A small masked image model, trained from scratch: arch convnext.
Rows from expert 0 of block 7, named by matrix and row number. Rows with one number belong to one neuron. Each number is 500 + 40 x the weight over its row's rms, rounded and kept within 0 to 999. All counts start at 0. Numbers have three digits each. After the name is the row's rms in percent of the matrix's.
# up: expert up (model.blocks.7.mlp.up, 8x512x256), inputs 208-255
# down: expert down (model.blocks.7.mlp.down, 8x256x512, transposed), outputs 208-255
up.202 104:518577497467575470493459538540489428452487522482547489528463409543538421526475444510466543508473535537494473507518561480451514499470498474459469
down.202 089:471506483467452490535510490495480473507463455486512491554510510488529479482520505519511497533402506502422476570507418454539487477490549554460501
up.203 107:525559495355510493514521539481467421562454494546483506374488467537482479506541495469533511502543487508487573508510492493474505481472544545514460
down.203 109:452490481515438510501517587507437523551506501414495451533550526510518408478512551452501571472614460536539533503452495442481501485447511451431591
up.204 106:427589447516481487592504482498537516593524518494483538538525519549485487409493504497567428550457474464475505579513492489569486514565476433492490
down.204 108:487496463487476498562495513471529494448500526464463545510489537495525467530432477520523545515505485515487539493490455508495486517488485557484517
up.205 103:463468510470471476507484494485558557495548596543546494488441480436510476440505495481534424541493464499513568441451526490516552481484505537401464
down.205 098:503545473520479445467529484515492482494512429443470516556453484538503525454541526545538494472499475527494508468469511420541478458483577533483560
up.206 114:541513496485487490485522471503516545453471440506471511583458466612499429455456477478536500545547538480498461475458525465411420449507466529514448
down.206 102:484492451471449498518503483467450477478425486430486533547463511398488483531558506489534502521553455554557557495455535544530497499402556481488525
up.207 106:518497492416497507493542525488508467479510519538493516498538497535500503557500438523474523538501496498492520521486510511492477468497545571461485
down.207 131:457525513514469440523506534467448554528536510553486459497506470518559521536510530492509467411555563454510507508573496479488498509509499468485484
up.208 103:557509536459477439500598439546529430459520571530428544444437473522499501488472465481556515539574500461438509504525546542471519425464511540600459
down.208 099:579506509476483518493508473488485576518523533463538477515566536460526592441539483452547546549514488518552491549466491487479473502503552511493533
up.209 103:571573532452498490478520474560543504509515479522551481541453504610481496465364517506505492545497500500584429536469494570502447543467529450456497
down.209 098:475416542468480502483550544520514478557474529482545475551598497409505455475441486464488550470567441531549504510456456540480483536554503471499498
up.210 064:528485500484464599484529434431509425540440582507550496503503471524515495508456538487509502507525576522543483603546509514484486420501515528415503
down.210 060:555482505447490380479459438395524549488448509419476451481508510500494507475472488497517523502473502556485561502440549487500556553515480481532553
up.211 092:488576486442495470465490493506433543465547452515488497437479506563485478497506488449449504538559611507550481509532487494412479538402521485486506
down.211 072:472483490488559503494534487501564526508545471522528495477571500563509537545416531447474517480413462497441546502545547493482469494543564488461478
up.212 111:489508604478521475525520546521457436562515497504510572541506510547525434500489438507516483504524504465416497453511565541521551472589486504481464
down.212 082:473469527538537493521502526498603513356489544509478510481570475508480513511440543548497458515488546506469543514510503498477512511569461594487500
up.213 091:384520519481527550475496527581469496421473531501510539486486467531513376483518535498510500604638492437522472523507476516499482453441536484443515
down.213 094:565516494516497483508558485619458504527540490532450530501509506504489483482476493546454522453494489514547500581476519504490530510472564541551534
up.214 092:505497476487505460533563518447470495492519511534497448513485492565500459455452512478525492512571538473552520482469540522502467576517502567555488
down.214 084:492429529496509470479495512501523494501508509491507498462545489608378517521486461543498472484406515491506465531461504521522543536527509478481512
up.215 115:512465470450565492512508468497524524463504488561498491476483493525509494502524462438543502567493507460508532494466534485429519525519546501515435
down.215 109:448476595522524480500520581463505486443456469481513491538515507458497514476617475493490465495534524512580490509464462534479544479569528562495491
up.216 106:532444543529469500516526504547551525518487434504537516543439512511508518444461489534471442532466530471491463468493504507460396490423467516443466
down.216 102:511477486513491472507461463499529490487481526423504494487502489433477459506494523524552482515526410560468589437448502534492516538475543488459514
up.217 107:532536508461537462523502547539473443491435484514516546474498498506480475448494454490527487566496482550429462515501517491547515488477509458520481
down.217 120:381510452462522520516425457496511516512485549502493481486532520541483496464423543541447476499545568504464491491497572531578540505527371497471505
up.218 072:502519593523416513529510495432468486571413493488484492525479522517480362415525545435573513524502550542539498547513511438456520570497488488537484
down.218 073:469478403463514489530488462509441501526454530450554519499437494523485523454482541507468547527494561489463540519456507538541476452490499446522550
up.219 099:493540484323504507496512499505396462515519544524564534509502504524494453495555467477479478496531510516488516501504535519500486502508508582563456
down.219 099:551527459449486525490543483530547465523524518474494502544521504496471580487479518527486491534454484528486524511489516508528524538487503488555539
up.220 094:571621485402459448515488491530514480472481417465513552514484480552459477486447508509520484535681482494526495513495474431502493480480500530502453
down.220 091:515508537411508552514527505425522475505463463478522460484523511468506502495477438503479545451530467465578522511523471512510516470495496547466508
up.221 108:489617510425482482522552456464501491517509531531472528537498459679479512471419514543570483531566549474543485487455460503481481509513503454481490
down.221 118:485497504452502510483543561447485480497582495518497453496533526413499497520520449489537496520577376501458494470508474501492532499532520491431458
up.222 114:401504459583477384546506512483542441467539593523503511488479448491508458468448433483496492507517539455425488508462540499498456496490471516503511
down.222 141:489481487489542469484489546496570506513500477516466510471517463397506531495436517492557511523500476448413468465499500505362466537461547524496469
up.223 119:506494484482468530470491520478411480485535492484506586501514491511458465442502473465515494554515500504471481467509508459504532578462470602502435
down.223 138:538557509418482487464506496533538471501482494453471557541514463492463579480515491489489539526448517456558495472510505467531495503470522460553519
up.224 111:481461522434522489424563477539460499494477575525509476535538500444503455513585475478486502502553470486467515449475463471456544486483549516511515
down.224 104:462496457502454466464460628484479445495481447439492495565508514488504501432500448495508506530471442530548525526418438435451468501535567513462573
up.225 089:513559547481507463503489481471424474488530473488533482504458498549421547483548480468506479526547414466469504535484472485476562524529510468544524
down.225 094:546540479568521524491545568528454499523542502505499518479483510498476496495491545491468512461509500447495488593532548504494489523428535499509472
up.226 100:489579492462622503479527540501511460495522546514436494518445463541513481448523503517553489468467502478525454485589542579532509498474552525497425
down.226 108:532504538526471468479508462540495533535492458512442515511485513464501494426498523450563490545548545490507465406442569492475534463494531481501555
up.227 088:491503497508559538510523505480501473466498561543522529413522439504451458455498474419533505518567529458490507547488524549538535428502576554458430
down.227 088:513474473527473454535510502532474530525508499463457460597508529536497510457506466493488547505599507545459464487451498466505549481501527492533516
up.228 100:490608429501499475473501588542457407585522532532559545455549488495488446487545466561547492493526510512514541500515533509555518505449452532544508
down.228 093:438551404459468514507567494537475511526465535494470481486390502522492515479527488515498508515514502495565507477542527486547509536518415544475512
up.229 106:433501442449492483427471519477540552505454480535465473495461517484489462456438555447497451474532502500443452466520506530514475544534507487521446
down.229 086:585548511463470531516510413462474483496491426427483562464485501417469467521497444481487508512507452528531475440424444478484504449469525558529539
up.230 113:497527558460529505510513494454527471439459484537544483510457475596484500474487506486522485523497528500524548495523514492462499498492529457508431
down.230 115:526493417573544444463473548443469479519522453490445479495452516474484654482529423458492499459529518472589470483556488503543524457512513487462523
up.231 090:499493534533559478483467572505476531440495546494402442463522462502454494470509561521519475492451574453514465527520480521527542518485541512446520
down.231 073:537501520514567420545501483500468507496528458469560528555516455446510560482478519490511509533485457505442488425480550478509420468553468523485522
up.232 105:510596537415505497502496436464548467507465500515493512497450452578512470475448547535557452517534489481548494577472493499478484532486526476581468
down.232 120:488439484502494526518548560457495440525485454467503510519539488413454377487520511464512504466471489504515572554470476487563490479506519505481507
up.233 084:477463544450545519490579526534434431452453477501522510452530455480518435493561436445507429570540513478530503566552527560485518498560515468488448
down.233 083:534497462591494435558490516453524552442622497521438515467489515478484515505513484456485504493573470456490510525495463498434546518499573540467488
up.234 089:515463581514539505446571503551494499522527542529466521403503470458496477396518470473516430522467502455524441526550502602511512539446554471491415
down.234 085:550592520517517419449564520529504500458547480481590474558457503493539540477550510480495554534548505430514452460492496473449447512570610509466517
up.235 098:491578481489515516504508495505471486495513509494560505517495505610440524478513512486480474569458540505488512466508516495505538443565494439574467
down.235 085:474464515491561461509509451462540548474561506494548481483506533527490550537482542462513510426535481440510488578538500552522508495560495520506470
up.236 112:388511524448485504450480476529510580445483519528518492565470504509479438450580493443524501534533522482528496425469483468492506512608526474550456
down.236 110:490547448498457499501527570471440531573487491480522499576548508473514470449564461524464487482526487472624459475482441500519499506482527501475527
up.237 107:527605482433501474457476563488451403560494490520475547395505427495496473519553468522504581502478475531506510516472506466449566511519509523484491
down.237 126:456478492518439536475541543509414487550506530428510462527510534500531457456499493508519555526602414526473534461434464454531510539486469424441564
up.238 100:413490555480511504506424504517501518529518565521446513480457497473485513511520515514530449507501570441496482431492452481504564494620558468513524
down.238 108:454489436461484504403510512508521494539431543457482408496573524502496535492508512554461468508486520511556402452532463514506448526499522424488526
up.239 092:521466532499572472526568507448490490491469532505501505428492472515544523421492432491467449483505549466504489425531496552490541484461564539464437
down.239 079:531519540516526429476512474526483453490552513497505466566521491495484543496390592511543495490600498469447488489477492445499421489476502528455508
up.240 096:505467480459516521472445561562472541466499480509528488542485519528535442491457460500511503547486565461577500475515451481474470502496476545510529
down.240 092:401571482493458494483422592474443481510464487434518483566480492532478472543491512602500489538500450499522512479461472465593517513457515482474535
up.241 101:588512522485457472494489558487451405613521500472529520485529522461479504507532480542483498500595492549488475497493496516550534482536464476542493
down.241 098:469546409499489498439491514510511465438487589508429478525498505462468519549499527524490472507460551474539548518561533515545560486524431564468507
up.242 090:537462596494641493468631505493556460459537539520417461474486450435473516421576445519532460504440519478550490441544500560549551546422569492471453
down.242 081:532499504539488407517540472527490470528554412470573535561469474449494512460475497515519507555578498509450537463445480431560425487533557520439564
up.243 068:472487521536485571499534567463435427462440490515462485485532512514495448458476538435574495484492605508509495469550522489500530463491501540473486
down.243 061:527452476488539398502487462491482566500504446458504493547528486537471421448439465471481517546535518502400485539479579434501493511457510530572510
up.244 104:495609452371558466466505546503456459522502514476501505439482498503480474513554526477476549507572490496523543528469486466528444510526502471410480
down.244 082:555562473435603539454448441478515509530585494516533522469550474531505480475511474521446476512493570506478468507519540473485477443574420557474506
up.245 071:515538524472526459508549533483432435474475463511477538434468477547423488423418457455590495560506509478490505501484482484512471522537529505540468
down.245 053:493532483444570548520513484507552529494460488567449510547488563453480513557480510484568492512516516446487485487549449525452511486467491487492473
up.246 102:485549440426492488483615603504502480535509551549509495462480464596506544508510542544468467532479509518514514474551512578515446486494522462527454
down.246 093:456431482572521475478505499519539484445424490468522540566504494500528565430489519394451484476457486539520473525508528494511549519565528582468508
up.247 117:567683549452546505487482578405508526466518418565550532498497454500457379394495487530552479540502531528437525471485543516514518493591530482532381
down.247 119:512516487482457528455494522516496525554468478465482474462457509431504520463522485505500561554467524491576488456463558469554491508383514500484552
up.248 104:498578480466536518481449430483470515450537482528579579547479493561504490449441541448538512549538470505540483507543537479509464511523505502508499
down.248 106:608507489473403506460539505465507483520438525441433483493564486513509536460577509461498515488475488505555482522479533498515510492471497441475492
up.249 097:505705533507491490512477551575483479458469484475511516439500471539442420501509519502473527514525555455510525475479533498560472521489471490414514
down.249 089:457505482478463501518486524467482509496470502476495449514409490419487458453502469499494533510447528519505501482472515501447460524486510450534525
up.250 103:425502479446518496518458446491469525485475461496512545490433483462479488426542496443533499528539452470524446513464513433511505543534548436564497
down.250 087:488538455495484513453518399463475514483490444510538562487446485462504487535471546521543493493496525481479517413490528467512489488438535486514484
up.251 095:552554557387555478566500555469453459491508454491463511462483494521463438511444451485452487509534540433513440408521472503475529486490530550568487
down.251 095:501522492450515492409444541516505509511460469513494509479415490519526524466466491483588508542468425480531516496467449473422463506485541520493517
up.252 086:468556514491502409486517468504573522487468520490460480510480457508525485501467532490520508480592526492534531502521514523494441431485495515485509
down.252 102:422527515513496510502491472504467480478509512376510456520532479552497378439508528523505553482511547539479470521478496546477485543553527495490597
up.253 081:503510478493481523481541554544481448530453403503553493501533469476513522499421477568487514583507478498503479529509519570538480465571476504386525
down.253 076:486493472530480436508579515516479520450502556502442462472521528464474519568572503517502510481478545481576544503522457525474516553484491427445551
up.254 116:484523525458524438512607461505489441487516536491554531409444474509502540465439383501514525503527505486460481608499515520473507465452476548523517
down.254 129:547463467477527501454486483522565527540561551507539391523568481439498487468392472467515503526510381477445496491514517540500517492542448494502487
up.255 079:559532480444545507507527560467444418512513474543441416472525488544502556488474481491595523553519510500535542527506558501508469494441527497488438
down.255 068:489502521447531527493485553501501506503482492513580478518496523439492464520516503457489491477479515472578476434547507510572513461460481552441485
up.256 102:467520536342471471484530551526545491542535568521482473465518500482509509523518570483493494472547492479518527512532530547511508462501553579486492
down.256 131:476568558437523505505507446429475510501446511537540464517494528480534610514477391522485467488443511462523437433540501509523529476495484513570500
up.257 115:522588487375533497515521501504433426488528518515499520494523421519478463511568514519470568502520504502522524522481527536492509508528550588486477
down.257 125:441455532534464511475529496509465510513469495429486484509539505502517504455452502521528546536585424544435492490417493445507527508480505532472543
up.258 076:540562458505494364527529474515456561552586486485605485502496507527417509449461521466518487513553497506550487535511522512553494547472475529518485
down.258 085:547553427458512551520504501518495530535602476462481422565467487480500488431458459539473494481449530570520467475447557492501483477457495528524512
up.259 089:580528505426566509477481493457518487398502507477532462511472430539488578432438506459535486490481488449478436495511487489527512480492503518486464
down.259 082:456509555473491514493500456518522448500486517498570512628517541562504450417606486577551542499618521492516566486453497506513485515548523424486499
up.260 105:514548505514491446478489545485415479535549505494499586403476433458443511528511461459531508549521477507442508578472519512472582476515540466457491
down.260 099:517544472450464535457527535512406505579466570470520476576484513473524428461522492513475514564534420537527452502470481457519517477470443468454506
up.261 100:477538530524470454571510463543509567556470490500435534427474492613507407456485486496525434547549495459489525599507472503504459480510485408582462
down.261 089:485489456486505507498522568466573512454491542502481494461469508436516470546422508540530504548483521492507487511486537536497492488448469478479467
up.262 099:496538520435554514475520491521521456446538536539483521522444496526463473461527515432576512563502472490491466513542439511464515508538553559499449
down.262 078:491548513543511476483517548501466475514490481533496506419454508563537531511577470445540460517546548492614521477517553571473511460511557513568480
up.263 083:512518495444497452510538522481505443491488524502583595508488467524505519493509402525522479591528497463562516545515480516524493536556502665522458
down.263 087:493510516532499502509493558498529479482485492544469531477530499471508481547492480555473521445595529471533453563526456470468505466552514466448490
up.264 105:536553544455489472539454490466528488499532465502499525444443471506451532485514451510527486558531492472516537566476531530494477496498481475576461
down.264 105:468539517544473510506567527492447492443444469511407544492487555420496556495507572494500488454454532480556495524571466497452460520532561477505485
up.265 104:523563584483511478511572465545529496480455435491508431417436475538474477457562434512478491523507497380494471543498498486499479467483522494434477
down.265 102:483534442470602504520525524519508532453500515532504590492489512490496511520520469485483467463549527476553498548574505464519474452525472510498459
up.266 129:526552549471506465463515468530502483479480532500562504506472470480493527502471521500438504548685513484505532537498529519498469500504481459503506
down.266 132:482458519474527505506493477530504528510518496452507456531535481507487367471491546485497456432514536548497552524509498517475450528529522480474508
up.267 082:547496596547503444490488593491496478487479418524508561472489498466461433506498479434468542475474507459515482473493540476513500499466540572441539
down.267 075:477578487565426472535532475513496530514520537498498537533490463481475576466467528530459457602505494455490572481506565479427456512525509556489484
up.268 102:496506524467512451497533497438502521501474525527472475508500522524527334466520542500433488496663511498528458475521496475504483627506517506484478
down.268 127:534463469505525483520475475530514524452505526471489466503526502533528677500466486452575517471404494545445503503493525519495525563499509440493534
up.269 079:500490518491489468531486467606493489472478498520529555546511485502512499503530463568510437568543459464560534573499525522548483526574515543565473
down.269 092:446512519501474485516508533477527498472506473540496538518564516514556554579499529478472487462571531417511465497588470551467479530472560471435436
up.270 082:479503558469578373435515432574452561447604550494559478501516469475501486467438373499515531475615482459525500590547480450511496565478511521477512
down.270 096:429499500503479500499436440415497437551445531437518516619562491535492524479520500519467489503510519528511563422456442477512481477465483518538517
up.271 098:484474562524571466507533556520503453468535571502506479489478445594505459424524460526489504505465565484464454435560505491489521488464483459404491
down.271 082:518521459521570455534445442514536495419542518540517485536631471549498536537477506516490460530501551458411479475542543505404450492480457516472445
up.272 097:515533442429513487472514591418456502505504473480507518451507511621494482483555500525516496550482496490537508458447450534496519537512494514502497
down.272 090:578456470565518467478501464520546531484504548528472507447445475430506482488451539436539469575500436476475490518503581523460531539475516537461466
up.273 095:472500503503483441495503455471498510513464485481494466471485547521531393536499538509421501474663477491543504511493497512494472652482534521494499
down.273 080:512466532442403437471462500531497442549469492459578486523454437456460425467472508552478465496548498537485508454468483514534474432505499508497539
up.274 104:483521530423509501547498567441504459541547519487426501312509501531489496508511466505483456515547504453488525466477498486545514452502503485597497
down.274 113:515465451482433498388467502479463495542473507473507493498499510557494511472512585529519520582469546538517518506446448462436505531427478500374537
up.275 104:522579487454481494503481636545466485523505478545531544453527487579502443479543521516511454530497527498501534455508509491518474502508518500495425
down.275 090:495456542536525486460522498536605521510519551496504465472509469447517514438442564487484492521525484547521508522483543507546579521506484577452534
up.276 082:500530473502573486483517645426472444499478444506435564470446440498441525476441503505529487478509572495492455422549548542498508493549533560590476
down.276 098:553559479474556501536494547539421519480402494497485495521535537438495502553494488539456478503600544465536439538532465515485515490544472494465483
up.277 088:482473557455504531413577528534469503519516554520571515484525481495408450489553439472511512503550477510503525543489446512488512485488566436464484
down.277 075:513496510510518438509455515466551534457480451491504414537478518495466514439498431488504524530481573497472545528424448432461493474460579594438551
up.278 099:518570455527499484476528525486497492520514517531462506419516478564479449464535533480602501522510510515501494512498472486553533511523475404455462
down.278 074:491601542464451531514502501508449508582502545543554442492496507500555547571469440492541498440545516453577493506528518553555486465454501363530451
up.279 102:533483525475555495560550472452547507512490529503440455521452486473466526434491501447546458498503507468492517494487515504501513473477522474536464
down.279 110:588507450500478481458512441481473460492536468457489443554481514480476562477409523503520513518595428520472477435508510460563520494482491462419541
up.280 120:510539500472504499540479459468525515489478424532515476563470516535500503438396491484470506550540514462494499517518535547384473511463465530415481
down.280 115:475518489468448480468549554472474518527471520425506460517476518472521490440532488500541514497528475566520559397460508534494491511471539487496533
up.281 118:526499562538455499500455529493519565483511471505559456523422500449496439449514475516489454523486484487606538498519534593468472538489535492525447
down.281 106:538503468420479450509448469493492497514510473470460532474483480572484491492417495536491526508475457506535554552469490488514501481485459455489527
up.282 122:481486513511492441492526471478491525487455487469491459492498552512535402535502542528447490477661489500543495486487493505495448666507525497494511
down.282 095:482461540447424438480470521522489453526462502464573512511451415451470393476489517549460464502566501537495499472466495512527492426501536523479533
up.283 078:609517463496517479532532499485456481519558443520437546481509490508496487448442478444506526571566538468506495484522517497509479496489501520445512
down.283 073:594495505409475560486532462526502481492436574552539442542518517460483503556513427486520459489484546453528456569572528521471530489430520519492475
up.284 078:545482562456494502509546526490476432501539600489488469533495479458470520496565548509473520516553498509498502517462551516533528530549493457536498
down.284 090:473521541536502466504446556473458490457516547529454540508489480491516542565498563511500444414507554468525483515556471529513533478558499535458477
up.285 093:524537445515546496488522516486417481486469516496483521498412486586474524448545540549474480523503534463521511526490449504437486581470488397552501
down.285 095:499477513546511553521482482502518438491489506444488585524458522489422464472460458508469586509518420502506508512458496447547532440432493497505530
up.286 096:463523513518446390521476519459440564486600490491415529509475485487409571442456497455635490546530494503507492560479524477532498454516479460486505
down.286 094:505525469514508576491437477521515484508515502487484476541453519468548534508487419561529521540504476531486424532509518491475504447461457498568516
up.287 100:497469504501563505489513516502478439466455522495596509485484457593488560455495513503446520506487556486487449431483513482395489489470489525489498
down.287 112:505529510533580490535549484519524507439519515538511469515549485485476507557484490504529475513493551451512431532573513508417468522512513445551447
up.288 120:610590587471517484512483468420523463470556477536519474542490488546471458443487429478523488536438458514550486484498491506500492501527526451580423
down.288 132:558435483510499474418527518498475533534499499503467482514509485372505501495479533487511536570504475443571500546483501520509476524512504461442514
up.289 109:487503454455500496539508483557469481480464519484542482571472410480562472525560557465496525495532506462451489483509512532523518475553491448520483
down.289 114:475530501469572515504456483480440483460527507477526535469425513479512468477556469517450476478561570526597493506481494506489568456533499582503537
up.290 110:461534442401472474560536565435492423538475493470456510301498531503470505533563468507499476460520503415484535522485469496485504532429521491470557
down.290 113:589421535488523485438536436461504523565442480499516481486464486499496480483437520448508457499449395515509471487480512508495514490477515496496478
up.291 106:461465515491524496505446470516483506481490605461465544566489452538508461511476468506537498501527495452433450492456459455481495475534532491409545
down.291 090:455417573564519451486504525531603490453444503537467453515592502481506542545421509538512504508522530459465460506562440490402438530533499504457462
up.292 104:465509484377431448531553542474502433545510501508518525419469518524527460495498428470444494460589530560455491532494494467464474455438523596558554
down.292 091:513520484495435533443548374484509523553519481495508491563546490447492509473437527482523451529545507486556461468508547469586531508427503554518481
up.293 096:530503470468537462473499513498517453480528555478509496477487433505476506486521517533537452535471506455491469485494522577549503540409571418463430
down.293 096:514484481439518512495512569579540490506482456470553450552579525452512441452516544487527479521470438500381456524530472502504488487514536523427549
up.294 090:513509565477521524540511501556508471472450456525500505527431490581473500445494484447547495553521581464517521550471529566549446476532528545431449
down.294 082:594500459519517458506473485476541526534495565463515460526471516534489565473500440465516529454488463514438550480541489532530496502498519546493523
up.295 099:503467527481471474476494508475515474482516487508536432498522534487473537500565490512531495516427486533644470470472488517455541614513524471505519
down.295 076:503482473629424421462483502484584496497497522444381505526524427451477593485478530539546482537485468563514504524470509501438500500504523583461530
up.296 100:530514553428542477474594489514481480503511571517582466456486467582479458518506421535508512516519532477449506424499489541456531500440456620536512
down.296 086:479442500497446529529520542482443463484431496515518540541442533510525474542452546503493509452514476514571558546496424463515524488521497472414500
up.297 110:498486440448471516440510525621439540415479488476493497517516513505521400490465466473513549540546553488537497457504449441472461504389492541509548
down.297 105:426507461526497483463490593462416483473525468440492565576443484464475490483499543554513508530540471548550518574421487465565512514486517474486560
up.298 113:448484581511509488442518561598465534526487539499462488513506476425472451476569469503484445501522498485495485457499472495528527489551549453504529
down.298 099:440544485478453502513498546480472486477392457441446496544485524523478490479505470539501520557475435524488536509425389452412464501473569511517561
up.299 076:472509541438597474465543565574464415493506536504546488505475492571526411438520503456495477477522527471470435412500555470527502550509561427520497
down.299 072:583517521446538550549497437526481555470474498560586493460492585534498543581496468537482492459478500455502536471548551545519511513466471458563461
up.300 101:497487520434491514503483506474519510514539482538474522513461501511489454480480536475495442488488501520503477474554507530437540568441494569500425
down.300 094:542530453511457486515500503481525478483525523472471518544519471458499425494538479510507537527499417547485570459442483449538516495452522554526526
up.301 105:543463504479519506538489483555546512530500523474563518566406499531500546404488480499462485510511570504537499466516499477531453496490455555591491
down.301 106:499519494502439492499467471574480492539482553507471470533525490465491451531431508549520485524530387499434557437464513582466482523518504484507463
up.302 075:478479593521547469502555574483469445480545462523531551568487494511515443453492499443497507517462564464473464403512512490499485517519530480585482
down.302 073:471554504492534542526494462520489473454441488500521481532499528509438530524481448532455499518480553427451523513547456505475419484521486603492474
up.303 089:505491496512480522531469537536379505555465481508510453444507492456490474429515544476468476483487517470493467502516561507488536544490555404443491
down.303 100:511535515553473411517536505466555553498529483499497482487500463520518498514476539512456588505517591428498479539596512526445454523526545535516469
up.304 123:494523491460518511503529472503494528502480541568522479535470515610479449471508509551563509577483474467477581454544499524441476533556559462485390
down.304 112:519521542506529510464512472506505528541474460480486527467505514489492460462558470440507489451546506499620483474477485527536526429485508570503518
up.305 097:524519468500481485468477486563490502452554491490504543528434419518512475484510494474570542501462470486485480504496487524479537465484491574541510
down.305 080:383436502519507470472521577451451505539511451500505488547489472553499511473437526524569486458567471511509499530540446449537467524538487447483512
up.306 097:489499566462504451510506483480447484514534502501459534491497478495486415393524466531545502553523453519566478529547545516472522567455565483500447
down.306 104:489473497491497515472479545537586491463591531476510582515486454469529392473499479478451518557529486516495469497471494446458492464557518496480537
up.307 093:533532537409476519482545478505492479492529536507549445461511497537486432455516458430470508485491501460408480422530460505456529461481475459470501
down.307 082:442437425485503500513513559516472489506519494501584463512509502512506471497467543515500515475586528512466472558516476503477478518479467484514522
up.308 085:485490541497479386513546491454481529492489550495593471532497510484400474473457448505532486493547511454542512438517475534539533541470511524472437
down.308 092:569454491550485512522515484502517460510491502478444454455502475467514489480530441479497492458539538515519490529487479462532478439512538455474542
up.309 094:484497525462472495533479516479528534503457422522484494553460502569454443439435442446521474568537525466441501516517521481413419502554605522471445
down.309 094:436490526450479498486472517477468496441475480448481510556552516494482473509548480475473505448532422504581553558433530469603534485481478509449517
up.310 085:505523503500543454476485582532464495453492434508478586456500481488464513492551480504540485510511539476496501520503508514511519497482514527480508
down.310 102:468478588554525489546498499475457516474525515439533497468463534454486576438440535464547558512535484528524526533525544502465509515520499506488552
up.311 090:516464533459503530436533494544522487541511549521542550520453459544518499412497433504480468637495506402519497511470501549514478413464576487505498
down.311 090:447508599542520478535473563465507542438400497518516467453496513524522511546452483506486528466496389465472427541473490544439525524501476478464494
up.312 103:472490530456448504525511524541500527490498468512537531554398501591486400422473490461537493515548567485532452451499517535508537529617522533566454
down.312 101:448543443487511497475456442430463458523537483474552531516510492437517436518531546468480521465571502423538523516508546533583533455463504483525507
up.313 105:538505598496485475578530525516543461457499486514591479450387468552501513481486489511501489506453536432516476481458511534476499499417534486536462
down.313 102:534547381450530524501547461525477509498478576463552480494453508477479470542467497518484494530539494523479517462530497663472456524459514459536494
up.314 101:479448605476496498431562483575484561519571538493546479555488492481490483489504432452484481537493458447588512519490466490524530498540516464521513
down.314 083:413481550549502473536419599521484447422477458427483511540529493479486485497552506575485474523515468554481513493434449506466501512481543516434570
up.315 105:568508531536591487487427585486533518455518517528491474461501450458457501421463533521487480498464615514516454514552504520556517519577521536578437
down.315 110:519535502562432425506582489562454425547516498461520587511482450466527535459528533488510514502548466530478480490531571480578472438492504554495506
up.316 100:501608472470527418507481515492437510490563442501565505532546494519509460488388461416544513490640491522559464529554520508520450523509487502476482
down.316 096:527520486434489512449535488430513496497534509500435481555571484474504499499477519454469487440459449483593455484453514573477516440473506560440456
up.317 086:602536511469462469509510503514522455454489497486507545517462460485497418470460472497532493538539552475451501474494482435445515497576526484505418
down.317 083:502501476532541489491506493453478520505469505534426525540539487568498530513546486532484469475469483471497434450492535520473533443504513523514503
up.318 097:488489567525518459552536483425481524467441543513448485430426471545437539467442491455516505515526505453497511500465495472483521500542479411549485
down.318 101:476494480465546532481516544463547496469511448504501400482421536488487592498509497495466489548465521507499513427470455541430522521461437431522477
up.319 109:544543589464510501520477506541501557488467454546538488599483489491504406430465472527532506518468496536552509527522508553556477534584528547508374
down.319 105:626446495475511465488538442514481547574455446521511518522468483447508537504443507458538523507478399442585511453488539545507496485472509459493494
up.320 078:479560527480528436552538534462429454479461495517402489459474436584456520474520450510551497478521532487437483495502517507485499507537549473423511
down.320 065:552514518453538573502503450518504544511506495522548486521568567466494467541428463503474494482535446484488475484529524512479606548460479402512478
up.321 109:490490556385495447465560519478504475458426491543502455458509485523584514518512434531407521471507483486499510408492526516473512541512566506503452
down.321 107:497475518460496542448551508468466477535442458482527543512473511490621442497524550543530506541500485533469501570490459464519480418498552550432518
up.322 100:452515566462581475523464481526511498441511570478487513511468415570507453459535518475581434517520500451396488452518495493546547470497595466474455
down.322 108:453445489517549467483451507542502489561505489489591425562582518441539512478466408466495471452525472504502419452608504533524538502463532486421529
up.323 106:489531527477510488465487510532503504503599473505573490503475524555483484471480504526574473541460463539593529578496514543515559588483491561511477
down.323 106:448487430607399470466559487458522485546495509473419426499522450487506493522545479486518522501525535527499495538477515534443530501480484538527524
up.324 092:438510534431510519463516539593415518546490519521456514487520472524438444496572516468555524509576486478495533489514467513485489490555566462514490
down.324 081:536526469448492501526508507516424533547493441488486559548550523521489495460597540463466528492487535499623481468446445474485485461446489547511527
up.325 117:525568483424529486463480518503425402527476531502524524439494405534471513524562517508487591506482493552490495478468517490437534512493544548498485
down.325 160:486473505542441538476537535510442502542487492435485466512495532503513485444471491508521551548563403529437516472418483454523492515503502476467554